A small contrastive audio-text model, trained from scratch: text encoder norm layernorm_no_bias.
Rows from block 6 of the audio encoder of a small contrastive audio-text model, named by matrix and row number. Rows with one number belong to one channel. Each number is 200 + 20 x the weight over its row's rms, rounded and kept within 0 to 999. All counts start at 0.
Before each channel's rows are labels from the 100 clips, of 14848, where the channel reaches its highest value: "loudest band" is the band of the loudest frequency at the time of the peak. Only what is clearly more common there than usual is listed. The data: babble in 24 made-up languages, each with its own sounds, syllables and stress or tones, from a formant synthesiser.
# convs0: first width-7 conv, stride 2 (encoder.blocks.6.convs.0.weight, 128x128x7, each kernel summed), inputs 0-127
# convs1: second width-7 conv (encoder.blocks.6.convs.1.weight, 128x128x7, transposed, each kernel summed), outputs 0-127

loudest band: 250 to 500 Hz
convs0.84,220,211,184,199,185,203,199,192,179,208,176,202,191,173,197,206,192,215,191,193,180,208,238,179,202,139,209,199,220,208,156,195,182,236,201,188,195,208,185,198,191,217,203,194,191,222,220,220,180,192,198,181,220,185,199,206,197,183,195,162,195,185,200,230,203,237,208,209,211,213,225,250,222,228,187,197,214,211,173,157,189,235,188,154,211,212,204,212,210,231,213,216,192,192,194,187,185,214,179,198,219,207,173,186,172,190,213,190,181,181,191,208,168,197,193,288,184,212,211,205,189,202,200,169,215,187,186,181
convs1.84,170,208,176,235,254,213,203,203,207,171,174,191,166,210,217,192,192,196,231,163,193,190,180,214,196,218,217,214,190,200,234,192,195,218,204,187,180,186,192,187,205,186,224,186,183,238,181,194,161,188,200,192,237,216,241,207,184,185,186,214,194,196,217,213,170,199,214,215,186,191,222,159,219,186,207,225,207,206,207,191,191,196,154,197,208,212,222,166,195,173,208,166,200,224,228,230,203,235,227,217,156,184,197,192,207,204,244,193,215,175,199,210,206,208,210,204,177,198,152,216,174,206,208,216,187,182,183,197

loudest band: 500 to 1000 Hz
convs0.19,213,227,197,230,203,223,192,192,174,214,182,198,221,187,172,195,234,198,220,209,192,193,164,186,204,190,191,229,215,211,210,232,195,193,199,161,212,190,210,231,187,201,156,191,177,178,190,218,195,200,236,193,185,165,188,199,216,225,199,296,173,181,214,199,187,200,201,176,191,187,196,195,193,195,179,199,189,199,198,212,188,205,222,208,204,184,196,161,198,205,199,219,202,190,220,217,221,185,195,191,172,233,184,211,164,184,233,214,189,175,220,210,188,213,190,199,162,204,181,170,188,209,222,197,202,202,247,171
convs1.19,173,186,192,163,203,204,181,202,220,208,223,197,164,222,207,194,205,242,230,189,221,197,204,216,188,181,154,196,181,189,170,230,237,216,184,186,182,192,201,210,213,182,185,195,193,162,234,192,173,224,197,167,208,184,202,207,194,227,214,240,223,169,209,213,203,176,185,188,242,181,213,190,183,206,234,241,184,212,187,223,174,201,187,196,160,221,190,219,226,196,199,185,195,193,202,202,190,179,213,233,227,172,181,208,173,216,191,202,209,203,189,186,204,201,205,198,190,138,212,201,186,202,216,155,205,216,206,189

loudest band: 4000 to 8000 Hz
convs0.124,216,224,221,196,210,225,227,175,188,178,225,196,193,172,198,212,210,210,221,157,205,199,166,169,202,186,181,210,215,180,212,203,209,165,190,200,219,179,174,187,196,211,202,196,185,169,194,191,224,162,208,194,177,188,226,206,202,213,202,182,169,187,181,219,197,163,183,209,238,185,175,219,216,241,199,150,188,174,173,194,230,187,247,171,225,215,196,154,204,176,221,213,202,210,212,164,221,186,213,210,202,192,179,207,204,186,209,195,209,184,179,185,188,203,200,194,195,166,235,204,226,226,202,172,208,194,236,205
convs1.124,215,186,218,194,183,193,237,203,205,198,199,185,188,205,217,208,198,197,183,219,205,197,190,191,208,182,211,196,197,238,190,198,228,188,178,142,199,183,181,213,261,189,192,215,164,212,187,196,208,189,231,201,198,187,175,199,194,205,198,179,171,174,196,167,223,229,183,194,181,210,188,195,226,184,182,190,172,211,223,220,254,229,210,249,202,170,157,208,229,192,200,186,193,190,175,211,194,180,176,193,198,182,214,194,210,168,186,171,198,186,231,159,186,214,210,208,212,174,189,198,214,154,203,213,204,210,216,172

loudest band: 4000 to 8000 Hz
convs0.78,189,201,185,171,187,211,184,220,188,197,188,203,190,185,193,244,232,208,209,179,188,202,236,198,196,202,184,186,180,180,217,198,238,173,180,162,199,185,231,197,189,197,243,226,187,202,194,209,207,219,193,222,195,211,203,200,212,194,184,183,188,257,229,201,189,202,203,220,237,197,228,194,215,216,225,194,180,196,190,219,214,191,164,153,206,201,221,225,205,205,206,209,188,187,181,198,210,206,206,170,175,211,184,180,260,188,199,209,158,172,196,187,180,189,235,249,217,194,215,211,164,203,179,177,216,190,198,172
convs1.78,124,188,213,250,225,200,184,199,199,203,238,216,223,194,191,192,204,195,195,209,186,230,184,188,231,216,197,216,217,184,194,187,210,193,212,231,190,205,196,233,201,193,180,189,223,202,181,206,189,176,189,170,229,204,190,190,208,213,194,204,194,223,218,193,264,208,219,198,188,215,196,172,204,237,221,168,188,198,233,203,198,206,201,192,169,196,166,174,234,188,180,208,174,200,195,237,179,226,193,191,201,202,197,214,210,224,144,205,181,216,171,201,208,201,195,209,196,205,165,204,212,206,185,198,185,221,227,171

loudest band: 2000 to 4000 Hz
convs0.34,210,207,208,213,204,215,211,192,210,174,179,213,189,240,215,167,203,194,183,193,171,199,206,206,159,199,191,200,195,211,185,225,186,206,229,198,219,190,201,203,179,196,203,196,197,228,215,193,216,173,207,191,245,214,194,208,167,189,179,195,206,179,205,184,245,179,226,198,235,183,166,187,198,214,188,192,249,219,169,208,171,192,170,135,187,206,218,178,213,205,217,200,225,189,179,213,184,190,201,191,229,128,199,200,193,203,201,210,200,189,196,190,218,168,180,158,203,194,208,215,211,200,221,208,152,203,218,204
convs1.34,214,205,231,173,179,219,212,218,224,247,225,185,154,194,195,214,181,204,190,191,213,184,185,208,170,215,216,176,229,217,234,202,198,203,206,193,219,207,143,200,199,212,192,202,230,216,190,190,183,194,225,220,187,212,160,206,219,220,202,208,197,194,193,187,186,185,172,204,208,232,211,220,237,186,154,224,176,213,180,187,235,211,220,183,198,233,190,204,182,201,209,218,210,228,220,183,212,187,222,207,198,248,199,223,187,192,201,201,209,174,182,217,205,199,197,193,231,203,178,200,167,186,242,231,228,202,231,214

loudest band: 2000 to 4000 Hz
convs0.27,221,199,189,182,185,201,203,194,199,219,193,209,201,185,170,201,197,214,184,197,182,175,206,209,220,182,206,204,182,245,154,166,189,186,180,210,199,170,206,231,195,180,191,170,204,187,187,233,151,215,236,192,208,184,173,180,219,236,222,234,200,183,199,194,217,190,186,217,222,203,230,197,228,196,202,195,208,190,177,200,176,199,150,260,189,234,189,224,187,197,184,169,205,195,195,210,213,200,169,198,203,240,216,206,211,182,200,189,230,220,171,199,194,203,211,166,207,207,205,196,243,199,167,184,182,203,227,222
convs1.27,196,193,187,196,210,215,212,214,165,231,207,210,204,245,175,181,226,209,202,266,172,222,247,192,203,197,200,187,131,182,182,217,194,188,214,189,196,164,188,187,228,195,185,224,221,191,198,222,185,219,204,203,161,203,198,190,196,213,189,226,229,217,206,185,185,184,237,187,204,200,203,207,217,205,196,206,206,207,224,199,199,193,191,213,219,205,204,227,193,203,195,165,191,195,221,213,187,197,206,189,138,183,202,199,194,185,270,210,216,189,207,209,212,198,199,206,182,210,200,214,217,190,198,232,159,201,212,186

loudest band: 2000 to 4000 Hz
convs0.75,214,179,222,205,189,219,194,206,185,219,212,202,190,204,234,148,231,180,200,198,191,199,212,187,175,171,171,192,194,197,213,176,173,200,190,168,216,212,210,214,218,207,207,207,221,205,191,221,229,170,203,186,214,193,192,197,199,210,185,217,218,114,198,201,217,200,199,218,185,207,197,178,209,189,212,181,198,179,181,252,219,194,197,160,229,173,205,194,215,172,199,182,181,192,183,193,208,233,194,183,216,198,189,264,149,184,199,198,188,209,210,199,225,198,183,168,211,184,222,204,208,212,209,187,220,186,195,229
convs1.75,231,189,193,220,176,195,158,184,209,239,205,227,186,196,196,188,214,173,196,199,204,185,184,250,185,190,253,166,183,244,200,205,233,199,192,195,221,224,221,199,173,189,207,191,201,183,224,177,205,205,195,204,175,214,223,181,223,203,177,217,199,185,187,203,201,154,236,203,198,157,230,241,237,190,188,211,195,169,178,179,217,247,199,187,194,175,196,216,193,205,229,214,230,222,221,152,193,200,190,186,193,231,181,199,194,194,189,207,195,207,196,198,208,215,181,186,191,213,215,192,197,201,175,205,223,197,182,195

loudest band: 250 to 500 Hz
convs0.46,156,190,191,207,196,211,186,157,184,173,197,197,199,194,152,180,223,196,199,220,203,198,205,231,184,188,181,174,217,191,175,218,166,219,204,202,194,193,219,198,192,199,197,204,213,204,206,194,219,230,221,213,178,157,235,204,199,204,178,202,235,212,197,175,183,179,191,198,203,194,181,234,178,192,207,203,211,209,187,235,222,266,192,223,198,184,190,176,186,192,174,175,198,177,228,212,205,211,226,248,213,195,208,215,214,188,193,221,197,220,230,200,170,156,204,185,211,183,215,229,204,177,153,191,217,219,189,192
convs1.46,173,207,174,203,212,161,248,217,209,198,175,212,195,220,214,191,216,206,176,184,203,172,191,215,184,194,185,196,202,215,225,202,188,182,165,203,214,204,215,202,188,215,200,140,214,203,198,207,214,172,216,202,186,227,224,228,198,199,204,172,182,226,177,194,196,207,171,186,177,191,179,159,212,186,209,201,162,192,215,179,212,218,223,246,212,205,191,196,212,225,182,213,207,163,217,215,193,186,198,155,209,191,212,203,165,214,207,196,191,178,207,195,215,155,208,231,206,138,201,186,201,178,176,195,164,177,203,186

loudest band: 500 to 1000 Hz
convs0.22,229,179,229,138,194,239,175,187,202,195,207,194,208,197,187,214,211,229,217,199,236,193,215,220,211,207,225,195,173,195,171,222,204,196,219,176,202,193,176,221,203,177,178,209,190,206,196,212,201,244,228,221,217,275,204,237,231,213,200,194,246,218,200,213,168,228,183,207,230,207,198,190,202,212,189,194,203,203,190,218,229,206,178,199,183,205,206,173,205,209,187,195,184,183,160,201,195,195,178,188,195,208,187,214,163,205,191,212,174,181,212,188,199,180,192,157,189,213,208,195,187,197,212,205,176,159,189,190
convs1.22,201,199,209,179,190,206,199,212,213,203,233,193,227,201,200,204,192,195,213,211,170,207,213,189,196,148,191,218,167,215,184,185,220,211,193,229,188,204,187,240,182,210,162,180,221,140,198,187,196,197,136,211,212,175,186,176,193,248,209,199,188,213,211,200,192,185,205,212,172,180,203,194,209,197,198,208,210,226,217,201,201,184,190,189,134,183,191,230,212,185,186,195,212,173,159,218,184,172,241,172,221,185,190,199,214,202,215,209,188,174,155,213,190,195,206,203,183,200,203,167,199,207,229,185,189,189,204,191

loudest band: 250 to 500 Hz
convs0.73,177,221,203,196,210,209,207,178,209,212,174,193,215,161,175,215,229,223,219,201,202,225,209,205,191,187,196,201,211,201,166,205,191,204,203,183,193,174,215,198,188,211,219,179,190,167,183,236,163,183,242,169,212,210,194,183,202,211,192,232,190,180,246,211,219,242,196,218,183,201,217,178,206,215,178,185,222,212,171,141,191,178,150,180,197,195,178,216,201,218,229,212,175,186,205,182,176,210,174,163,213,206,169,190,188,189,196,203,206,172,176,177,207,196,186,248,213,189,192,232,231,194,206,193,186,206,198,196
convs1.73,141,222,185,217,219,193,150,202,205,207,224,226,204,211,212,233,212,204,216,195,149,224,183,214,199,208,189,203,199,178,228,217,235,173,206,214,140,183,199,235,206,202,212,207,211,225,215,195,217,210,180,181,249,214,209,166,198,204,185,188,185,188,198,207,188,178,201,234,188,228,227,199,192,216,168,236,189,229,196,216,213,208,176,198,193,196,233,188,178,162,215,198,178,204,194,191,207,224,197,211,201,192,214,213,205,179,191,231,181,186,198,223,217,197,198,178,214,219,178,185,210,177,201,202,193,197,158,217

loudest band: 250 to 500 Hz
convs0.41,205,198,227,192,194,225,199,175,192,171,208,243,211,159,176,209,188,187,188,204,185,208,207,172,191,187,175,194,172,202,179,200,218,198,226,191,228,181,218,197,190,217,223,159,199,205,184,164,196,188,179,188,207,209,196,161,191,192,180,228,204,156,201,209,245,207,202,204,175,178,190,194,190,222,223,200,225,235,215,197,168,239,183,149,186,217,219,197,199,200,215,195,215,175,177,195,188,175,176,237,188,203,215,262,215,217,212,182,189,195,202,208,204,186,195,217,159,196,200,203,206,205,176,227,176,188,170,196
convs1.41,225,229,190,175,234,194,189,212,176,266,185,195,171,197,233,201,176,220,181,198,205,239,175,209,191,209,236,165,186,204,232,237,191,234,219,183,202,207,217,191,187,198,219,187,171,220,199,245,222,181,211,187,227,200,205,203,221,200,178,212,237,189,217,202,195,183,175,224,188,259,199,245,198,203,182,241,199,241,223,212,225,187,224,176,187,198,200,211,201,184,202,220,189,183,209,206,191,226,215,206,213,211,207,194,194,168,204,205,188,214,197,181,204,189,215,204,198,201,191,178,207,203,206,185,215,214,221,195

loudest band: 4000 to 8000 Hz
convs0.90,184,189,206,191,186,185,204,174,147,216,180,192,200,172,170,190,184,189,205,165,215,198,218,191,186,216,176,197,198,218,202,180,233,187,214,178,205,186,247,214,199,224,211,214,209,176,146,220,207,198,214,204,201,199,235,200,173,189,187,214,204,199,208,211,190,206,197,181,237,191,228,233,204,191,192,213,214,207,183,225,193,207,258,184,186,178,227,178,210,192,177,212,209,197,184,213,200,193,266,181,211,186,180,178,253,184,226,256,192,200,201,195,211,215,221,206,208,218,198,189,192,214,190,187,210,197,194,176
convs1.90,193,205,200,205,246,218,233,190,225,200,155,194,188,218,206,207,217,181,164,187,243,211,197,216,214,202,182,184,225,200,213,204,180,190,221,199,222,176,206,195,220,197,193,217,237,229,206,193,171,207,224,192,183,226,193,226,206,222,251,169,207,231,193,195,227,182,215,185,164,166,208,190,210,229,195,213,222,152,212,207,153,195,223,200,210,193,182,195,189,199,197,190,177,194,191,220,201,186,198,210,184,185,198,191,184,232,161,200,169,205,226,186,227,214,189,250,189,189,170,201,224,196,206,185,222,217,214,211

loudest band: 2000 to 4000 Hz
convs0.103,216,192,176,204,222,229,196,214,215,221,243,189,180,212,200,213,224,211,205,195,187,200,188,248,194,197,176,200,200,196,180,209,217,225,225,195,203,202,227,197,180,194,174,182,212,210,195,207,181,197,164,177,193,179,209,178,184,201,205,179,206,162,188,200,207,194,177,192,210,184,244,184,131,214,142,229,275,215,214,225,225,198,228,202,172,196,210,223,199,222,190,192,197,191,194,187,217,187,172,198,194,194,197,218,191,218,196,164,205,205,214,171,201,182,207,198,232,196,201,210,238,195,202,177,213,219,199,197
convs1.103,160,220,195,197,193,211,194,195,209,191,187,198,245,208,197,210,221,201,184,190,219,192,220,228,211,222,195,175,149,192,235,218,196,206,174,219,213,202,198,176,193,202,206,193,177,209,193,217,187,202,213,194,220,221,204,207,218,178,221,187,195,125,189,211,219,197,232,229,191,197,212,254,149,158,192,206,200,173,199,212,236,176,175,227,185,200,186,223,204,218,227,215,216,213,218,230,206,217,211,214,210,221,214,228,191,169,182,201,221,226,196,186,198,231,197,191,192,225,186,219,201,205,225,212,180,218,201,221

loudest band: 4000 to 8000 Hz
convs0.31,205,190,184,199,203,196,185,188,233,211,197,185,199,212,182,203,209,228,201,168,174,173,178,160,199,239,165,229,200,192,161,199,234,196,224,214,210,213,260,200,165,212,195,194,201,223,231,221,189,159,207,192,220,189,171,204,192,207,191,218,212,207,184,201,202,197,190,192,186,217,180,200,190,215,221,216,189,203,183,182,208,192,253,213,203,235,215,183,210,184,203,179,225,184,226,226,189,160,202,221,198,161,217,199,234,213,207,217,197,169,232,194,175,183,210,194,200,196,219,215,146,224,222,196,184,207,215,191
convs1.31,205,178,218,169,215,189,197,199,213,185,182,197,201,208,230,219,196,209,165,186,208,195,218,184,193,207,147,190,146,188,193,197,198,213,189,210,189,205,215,224,193,210,206,212,228,202,211,217,202,196,217,200,139,207,188,241,202,208,215,188,225,229,189,199,208,194,165,208,221,150,198,187,191,235,225,236,205,193,213,205,171,202,193,203,185,213,185,202,200,213,181,190,162,228,184,206,200,171,238,207,170,177,211,212,194,238,166,191,209,218,203,183,213,167,193,229,177,211,213,191,232,203,229,171,174,179,229,203

loudest band: 4000 to 8000 Hz
convs0.23,212,182,219,207,242,217,229,180,232,215,200,198,186,227,206,160,167,180,188,192,175,205,175,202,193,165,177,218,189,181,168,189,213,173,230,208,215,193,246,228,201,191,219,195,200,192,193,191,169,181,189,163,207,205,172,211,196,223,179,217,202,190,209,224,227,201,202,219,196,208,229,190,203,194,197,222,208,219,164,199,170,148,250,210,204,210,184,179,202,184,171,198,201,217,212,220,200,168,231,186,218,168,208,192,235,174,202,220,203,205,197,204,200,202,209,213,200,180,174,216,172,192,225,191,164,224,226,204
convs1.23,183,195,240,169,183,226,198,192,208,209,185,196,231,216,219,210,175,193,182,195,218,188,221,179,209,215,154,222,166,211,206,204,180,190,186,206,208,216,208,210,186,187,193,226,207,226,195,185,199,203,215,174,148,198,154,221,202,207,212,179,225,233,208,213,181,196,187,207,190,168,220,201,171,198,196,251,204,171,193,193,196,193,205,169,195,237,181,247,228,210,196,243,215,224,184,216,200,162,216,214,200,194,212,205,207,227,199,197,205,219,177,182,187,199,191,225,206,222,210,223,244,206,202,177,167,169,217,199

loudest band: 250 to 500 Hz
convs0.2,192,217,196,187,200,187,191,195,192,184,184,200,206,190,171,162,188,206,208,199,177,186,272,205,217,179,194,193,176,239,152,194,191,211,208,167,197,212,188,222,204,223,203,171,213,187,217,229,204,178,222,195,197,209,194,133,200,168,212,206,162,210,182,218,192,195,183,222,204,242,212,234,209,210,232,190,186,205,168,180,216,231,198,208,210,198,187,213,222,203,217,193,201,217,212,198,184,220,206,169,198,204,186,198,196,170,207,194,183,195,186,183,188,158,223,201,187,215,179,192,230,186,179,192,249,187,180,222
convs1.2,185,197,172,233,232,191,181,192,213,178,164,243,122,211,202,207,216,200,224,209,194,212,201,174,194,205,173,192,195,197,171,170,174,170,211,219,194,193,186,204,207,209,213,156,228,195,204,184,198,189,197,208,183,225,225,188,198,195,201,206,214,205,217,204,177,207,218,197,192,194,220,185,215,189,191,223,237,205,210,206,167,209,212,188,262,176,225,193,211,189,187,212,219,194,227,172,156,201,206,186,163,170,174,194,218,223,215,185,196,239,209,228,185,199,222,221,181,189,209,195,196,187,180,204,205,185,209,185

loudest band: 1000 to 2000 Hz
convs0.35,188,199,157,179,230,202,219,212,207,167,226,194,213,249,167,183,240,177,195,227,192,192,206,214,223,193,181,218,204,194,179,155,171,177,204,178,202,221,212,213,188,186,197,192,197,187,203,201,209,180,217,165,213,213,229,205,222,165,235,207,226,218,184,177,218,184,181,187,218,186,181,180,206,235,188,222,185,192,226,190,184,235,187,191,181,190,174,213,171,199,168,204,219,183,203,218,196,188,232,190,196,194,219,214,232,179,184,162,196,203,201,191,187,216,213,206,185,178,156,202,190,189,234,230,184,218,183,182
convs1.35,201,188,203,201,192,184,202,193,219,190,181,183,200,195,220,200,207,183,201,171,201,210,215,190,235,172,179,211,202,206,193,190,201,183,159,199,218,265,216,184,182,192,200,195,203,185,222,225,189,176,213,197,206,166,206,195,189,225,237,215,186,196,173,192,180,182,184,178,190,197,224,186,197,192,191,213,212,211,212,178,190,213,207,194,204,272,199,205,166,208,210,219,191,189,218,230,234,191,234,185,203,222,227,194,172,210,190,186,217,216,162,177,235,181,240,201,167,198,173,259,195,198,168,196,223,203,183,181

loudest band: 250 to 500 Hz
convs0.63,200,194,187,228,196,217,239,223,182,175,178,182,217,171,196,190,220,190,211,221,196,206,207,184,232,191,211,184,201,207,157,201,205,238,209,200,211,221,198,236,182,226,139,205,203,185,196,191,187,151,176,182,202,191,189,191,173,183,201,190,161,193,193,197,190,210,193,223,208,193,192,182,197,185,212,208,199,204,198,187,215,211,200,200,217,231,203,231,203,270,230,224,188,219,197,208,179,206,203,246,201,156,198,215,212,182,201,187,198,185,199,230,186,201,193,188,191,222,175,194,162,225,249,219,195,209,179,198
convs1.63,237,188,229,212,160,191,224,203,161,221,181,189,217,174,185,192,179,222,200,170,233,202,228,188,188,237,203,202,207,210,174,202,205,226,193,211,180,167,213,175,214,195,208,199,176,189,224,183,210,184,206,178,189,161,197,245,178,144,191,212,213,210,192,203,202,185,202,191,192,238,196,175,205,224,198,185,203,235,196,177,177,218,175,198,223,196,175,188,184,208,198,209,160,214,232,178,245,214,171,210,177,199,201,188,201,233,187,175,215,248,207,208,187,182,216,211,203,203,192,204,171,212,211,212,200,189,219,197

loudest band: 250 to 500 Hz
convs0.48,172,191,193,192,186,210,162,194,191,175,216,236,184,208,197,264,185,195,158,191,138,201,194,198,200,208,198,196,189,226,175,196,190,175,201,194,211,191,206,215,191,216,193,203,188,219,213,192,198,197,202,216,181,168,168,179,212,181,197,233,235,218,190,192,215,184,191,193,190,207,218,212,209,201,207,209,183,197,203,199,156,223,205,232,172,205,201,165,197,211,207,147,173,207,186,196,187,175,189,257,209,196,216,222,204,209,174,197,153,205,177,209,186,165,205,222,189,215,205,182,195,199,182,242,177,199,200,196
convs1.48,201,194,195,183,222,223,205,171,181,234,169,201,217,197,229,188,217,196,210,181,203,189,170,185,174,207,192,203,179,164,196,192,183,209,193,188,210,202,196,218,184,188,217,167,116,210,171,178,184,189,201,192,213,167,182,215,238,184,211,198,220,195,231,214,189,212,205,212,173,210,167,187,172,237,190,199,177,210,239,203,183,197,206,174,187,188,197,179,216,189,170,230,199,178,195,215,191,218,192,193,206,248,185,202,191,173,213,212,178,205,219,230,172,194,204,203,194,149,206,194,212,203,225,214,208,204,222,168

loudest band: 250 to 500 Hz
convs0.127,179,223,178,212,232,199,242,172,172,223,234,182,224,212,171,185,202,196,212,208,222,229,196,208,201,187,179,199,221,203,185,169,188,209,219,228,199,244,190,202,189,219,191,198,184,203,214,239,181,187,216,136,216,181,202,236,207,172,210,191,197,194,182,204,193,199,185,190,186,181,207,203,194,203,226,213,203,205,196,200,149,232,213,177,168,191,207,228,200,210,192,204,219,176,194,193,187,190,217,156,226,169,195,219,213,224,229,167,230,219,193,205,203,221,194,190,179,182,165,191,171,190,191,219,173,201,212,173
convs1.127,193,217,191,195,202,167,197,219,211,195,190,178,209,167,230,203,197,233,188,196,213,185,198,214,213,180,200,209,195,210,174,180,188,172,153,186,210,252,195,174,189,195,188,204,211,190,194,222,200,201,207,200,203,168,202,233,178,210,193,191,188,211,179,192,155,191,155,183,190,226,229,213,207,217,179,222,201,195,196,162,205,231,185,207,178,235,202,197,192,188,192,199,217,196,171,204,257,210,203,206,182,218,242,184,185,185,224,166,263,204,166,171,229,186,217,205,190,178,195,232,210,189,187,187,197,201,200,185

loudest band: 4000 to 8000 Hz
convs0.9,201,203,189,175,154,167,212,177,193,178,163,201,182,202,170,225,229,215,211,175,205,213,174,225,239,196,200,213,215,216,227,245,180,169,218,181,193,195,194,184,194,215,170,181,208,197,227,207,235,199,187,189,182,163,185,183,180,207,191,171,205,171,175,185,225,179,202,205,207,196,220,241,187,195,206,224,214,202,197,202,244,192,239,225,184,179,193,208,200,201,207,230,183,236,196,184,227,213,184,200,184,197,205,182,224,209,176,176,212,187,232,145,202,197,205,186,221,203,195,198,201,189,206,189,217,239,211,209
convs1.9,168,199,183,165,204,226,218,183,192,213,204,163,203,185,190,219,202,199,242,202,260,205,217,216,221,227,193,192,232,214,203,212,187,214,166,225,232,198,227,210,216,184,190,178,237,190,221,186,216,189,199,194,177,191,222,208,191,179,204,196,188,188,204,194,181,172,173,157,155,202,180,207,154,209,202,224,198,193,212,223,191,203,207,237,239,198,216,233,186,238,190,200,209,181,187,213,170,174,179,200,186,199,191,188,187,213,205,200,191,183,197,189,184,196,190,185,227,203,200,139,209,182,214,182,178,215,189,198

loudest band: 4000 to 8000 Hz
convs0.97,242,198,195,198,184,186,199,177,178,204,218,209,194,191,214,169,201,225,205,172,188,205,178,221,219,194,208,199,205,204,202,251,210,168,193,183,201,185,187,196,208,199,215,215,197,171,194,179,200,185,184,206,193,199,175,195,214,194,195,188,204,267,189,197,187,216,203,190,211,216,195,201,187,212,201,189,241,222,211,249,205,200,222,146,206,195,214,169,199,178,160,217,199,193,205,206,247,208,220,209,244,232,212,133,199,186,189,194,214,190,196,201,200,213,220,180,198,193,233,199,250,195,192,173,215,205,195,174
convs1.97,187,196,208,182,156,221,204,206,208,218,220,178,187,196,162,197,230,200,193,191,207,198,202,207,225,196,179,205,203,205,226,204,227,188,205,152,202,204,184,220,197,203,184,222,215,214,182,167,199,207,241,213,193,189,220,175,188,220,238,172,175,174,213,170,230,275,180,214,191,195,186,213,198,163,191,166,195,205,194,207,206,218,230,226,223,207,164,214,208,223,203,195,184,205,174,206,204,176,206,221,218,206,200,206,207,247,174,199,195,171,236,169,197,203,191,180,237,190,187,199,208,177,181,193,196,222,217,218

loudest band: 500 to 1000 Hz
convs0.109,201,213,210,181,172,232,198,197,201,220,205,210,206,190,201,206,218,231,196,145,163,179,210,197,197,213,223,185,190,195,180,217,203,140,200,173,192,191,207,202,191,187,221,187,188,171,199,199,243,205,216,198,187,198,186,200,197,205,211,203,201,139,230,191,201,187,211,205,201,239,201,174,212,181,192,202,226,187,187,218,222,213,166,205,192,189,188,205,180,169,193,193,207,197,146,214,176,203,200,212,206,219,189,258,229,175,182,188,184,202,254,258,203,209,213,179,201,220,200,212,204,196,216,195,198,192,214,199
convs1.109,228,184,225,204,174,211,177,175,193,190,212,160,212,224,216,200,213,203,161,240,188,176,190,247,202,210,214,172,197,209,171,216,227,229,200,228,231,208,196,203,190,193,201,227,194,187,232,208,210,205,206,226,186,201,207,188,234,183,192,229,207,166,187,195,229,160,225,192,191,153,196,246,213,168,232,197,221,184,177,211,220,215,173,197,209,197,161,211,207,185,197,214,204,187,191,206,155,191,202,186,189,164,208,189,184,210,197,205,178,203,188,183,186,190,199,219,180,206,189,189,198,235,178,189,175,235,212,191

loudest band: 250 to 500 Hz
convs0.61,168,198,189,176,205,214,190,192,213,247,186,159,224,188,173,208,231,187,205,144,207,194,208,186,194,187,210,184,160,186,177,229,199,224,212,209,217,208,200,206,185,233,168,217,209,210,204,234,220,168,211,171,191,205,207,198,188,199,170,233,198,201,184,209,228,205,182,217,201,189,177,187,215,191,213,178,178,193,220,198,225,205,190,199,195,221,203,189,209,218,247,214,173,194,220,211,202,201,212,198,213,164,202,223,187,208,199,190,191,162,239,198,202,213,203,223,176,167,179,215,142,184,169,177,177,192,176,217
convs1.61,190,208,222,218,265,226,185,241,162,210,208,206,246,184,207,220,191,203,204,209,181,187,217,203,235,216,177,199,233,202,184,227,179,213,193,237,196,209,207,210,183,218,190,189,198,216,213,189,212,193,211,193,241,226,179,215,184,199,171,224,196,187,190,229,186,222,172,184,190,169,203,212,182,222,204,217,187,197,186,220,185,187,233,196,155,197,234,204,170,217,205,205,219,190,169,168,204,192,203,237,232,220,192,192,205,161,209,203,207,212,197,224,195,192,199,193,227,161,184,203,186,186,200,190,160,191,219,211

loudest band: 2000 to 4000 Hz
convs0.89,209,202,189,200,198,196,201,221,209,225,213,185,199,200,209,165,159,192,163,186,194,208,172,200,195,176,195,190,197,204,161,213,199,192,212,217,203,186,203,205,199,215,212,180,188,203,203,222,167,184,202,186,191,192,190,168,203,204,208,199,187,199,222,172,221,229,198,216,211,190,225,171,192,208,219,221,208,220,161,213,174,87,226,208,207,224,222,179,214,222,186,182,204,197,188,187,200,205,232,161,215,198,210,204,228,191,189,205,201,219,216,225,192,211,190,230,207,206,203,206,210,212,206,149,171,183,231,210
convs1.89,190,187,203,190,191,222,202,217,203,203,208,153,216,234,202,202,170,179,202,234,213,205,185,218,195,218,192,182,186,208,192,193,175,193,179,161,251,184,213,205,175,201,192,235,154,209,150,179,219,202,218,203,172,197,161,218,190,199,198,183,170,222,190,217,195,208,209,199,197,177,226,200,208,235,213,198,221,180,218,162,195,226,217,176,210,230,205,214,205,190,187,225,219,213,186,222,208,189,219,224,160,186,183,206,184,206,236,173,207,220,191,192,188,219,200,197,200,179,173,230,235,210,172,192,206,180,208,156